{
  "dataset": "scattered letters and digits in many colours",
  "image_size": 32,
  "horizontal_flip": false,
  "cond_dim": 256,
  "norm_position": "pre",
  "activation": "gelu",
  "head_dim": 64,
  "inner_norm": false,
  "width": 128,
  "init": "torch_default",
  "residual_init": "scaled_by_depth",
  "beta1": 0.95,
  "shampoo_beta": 0.95,
  "eps": 1e-08,
  "adamw_weight_decay_other_params": 0.01
}
Rows from block 4 of a small image flow-matching model, named by matrix and row number. Rows with one number belong to one neuron. Each number is 128 + 32 x the weight over its row's rms, rounded and kept within 0 to 255. All counts start at 0. Numbers have three digits each. After the name is the row's rms in percent of the matrix's.
Before each neuron's rows are labels from the 100 images, of 14976 (inputs lightly noised), where the neuron reaches its highest value: "top examples" is what is common among them. Only what is clearly more common there than usual is listed. The data: scattered letters and digits in many colours. In brackets: how many of the 100.
# fc1: MLP up (model.blocks.4.mlp.fc1.weight, 512x128), inputs 64-127
# fc2: MLP down (model.blocks.4.mlp.fc2.weight, 128x512, transposed), outputs 64-127

top examples: black (98)
fc1.419 079:144135082113138087155083126096093074026096113111123103110108055119162118146185131157077133075140106171104081101134164148133132102135103178067101139139122094162004151104130121126160108129087130
fc2.419 080:137196117085157160120122086104153105107146093133134117160149136101101123175067179181169149178149105129098107109124089129137063069117152139139122145144139122097120146091101113160145046103142129

top examples: black (45)
fc1.76 097:118179149109061091104125031170121105150163146071151139121135134143190125133194161120133120160121126085063126151144101160124139131167118131173118069142109136139134088120146113142102138085168133
fc2.76 094:166115127168208128140097172099176113178131094147125162150168083084123096095105116110122119099139124126109168115111186144143139107091160107087170164146159123165078193229105193138164144108111124

top examples: white (71); yellow (49); pink (47)
fc1.239 100:132140122101134144166132098152127134154155174112156147119105165153123098092117089114089121178070103076177126111147162111119134112103109155181119206086104090100145124087102127129167145190114148
fc2.239 101:150149105147121147123175149079097154143135153157054094108128106065106154123207096124110135052160069085140140134140183145090125187134154141088142077143130072126110133132149135103084146121084037

top examples: black (89); brown (48)
fc1.52 100:127079128099154139155081191073135139108154112126110109120143166163140108077117096153018147126084172094099106131082132134115114094078133123143097159145142084136112102111135148142151090132140174
fc2.52 094:138155121069129111173150163143086106098064148152162168121113124161123144111060083098170070166155058128111129101154166054120143112137114085184109098101147218183129203142165144094156149136136135

top examples: yellow (53)
fc1.406 095:144035112150151125136115154129122099141146174137089159131173170109164124130157145106178110108143129143101089118086095189108162151072115108121095148077131135152183124163075129202139152132098122
fc2.406 094:114153164106168091150110074139119110134090099118102152106085139163114147124113123104134196136109176075144118164177183121132164084130078164111135147138149175085160094161193140036124151137098122

top examples: white (100)
fc1.135 097:137144183143141116154098203141101095187119171094091152143138138117145154172146131125147086078153144096109214170183092142141164095152150136152179095149154187098117157172147100127156137167126118
fc2.135 097:067148115110122110108145048074165120051140078181189082135108142160153125141133172141113144134182144128089108084131128121153082113165131169114106171132118108178088111162150155149116102140165217

top examples: black (81); brown (47)
fc1.251 092:122141099139125105110109142162085070166127126094162093134065109149150096158127160156152112181132131120125152134086123120089116090127141166056178118077151209112141090147100154119082105142118142
fc2.251 088:085119147208150101083098173117099185108124145130129153131155171061110155150141062087155138086092101140102134153142161129147176150132127133123150111148084094126120131072131124087148139151138124

top examples: yellow (76); white (44); pink (40)
fc1.141 110:114058164098129075091121089128081092107088120135093141099155093108120111099127130078126081112118106151098074093208138103115119151114082107125111058089089132143131079125146106089115196115117112
fc2.141 110:129161023140153130110110192150133093123167124112160107105094101147087138162128091154115094108116108119125131118133086130132085093111157098135054105135123119077150194131133174150138143090079125

top examples: blue (44)
fc1.120 088:136091121107184134136128105073137097109135139124145106160203146124142123121117097156235161170131123147126113142134139103149132097069093122094101136070123053121111139167112087108092140156127095
fc2.120 091:121157182114084093095134159146123115155168113165109092094115093169137134147105167121149136117059169162092118158089101163160159107165156076097124034243143116152128114153135157121143125064135177

top examples: white (40)
fc1.34 092:121137142067085174168095162070129073111154115124095117126106153116108095094201146115124073187128143168115088112153153096136143090114081114121152093132164140142118140136146175130086119054083191
fc2.34 115:150146137176190140142149093093098119118056205150151150112157121106102164132106162120113175092128079117114179075118095157139159190161176149168122130091131159155120076126091080093169120123111147

top examples: blue (70)
fc1.228 105:126197106127156137167113101111144127153144202131139107113060115105145069135094073125115167083119117071109134207127155106098160128187115139167100202101139132167123139168184098086125147134132184
fc2.228 119:151096100201105141091102173120133124159141129101161100090121176097133139082062188140090124164091152088143102123144169183176136113143127052147151136147087132134131117113117176075113174060059139

top examples: black (58); brown (43)
fc1.412 132:150061131094182135149143255138100163108129136104088099144121127151128118174110101062065109129160122121161130135118118131088064135175134084121122087170121095143098087200089093170125166155115171
fc2.412 149:131127143116140122133130000150127086130104107124121122134119108129100115131146180153140118115138126085100100103148112120138165156098128173118077136059117106107132143088115109082125107156124123

top examples: red (100); black (44); blue (43); brown (41)
fc1.230 091:105148182163169157146165135123179169135128134175104145173136089173151226143198196167113138116125123175141108060147093088167123134120167125135170187126134133170138132158105134131159122102175204
fc2.230 097:165116137090114123113121135150175090110129105138162115109101185127137079125144070140116178164114120107109169152120210200085139097148162115150101157121148138123131118107145116087119108112037068

top examples: white (99)
fc1.43 090:103074185182148163073143049119182124137136120158127146121139081090134159174115128088108124157154160206116109088143050159160127184154129110150151091148127118118144054113118116126105118140111141
fc2.43 101:144147137107130164216124167157112123122112160116100132091078120156110114057089124126114083156125116109119061114121124101110136083159098202122105174147125163143126166145112178111150142135133139

top examples: white (84); pink (53)
fc1.106 112:128128101097114083111132082167118032126144097130152117147093116197113065136138139046143137107188141148093130144123067128121142073115145137126162142201104132051051136110194116084104148191117165
fc2.106 118:165171072104127136163120097171115102171153113107084187114141144156077080113130124054140144120114173167136131122150115140181148134150142072128106104142175167112160109180132101125123098116035104

top examples: red (85)
fc1.171 079:111136120123144141168126141122139110095115164118154086144156152089101118165107146098183161165128115108070141104113225107061096092110098171146100080144146065131112149178113151210156118140097107
fc2.171 090:137131141168134147046127104157137127163130144152098174108120175189135159128118119157131079127130154127146075151095013126155166170168122105151120113109112180126125136103142098092081122151184172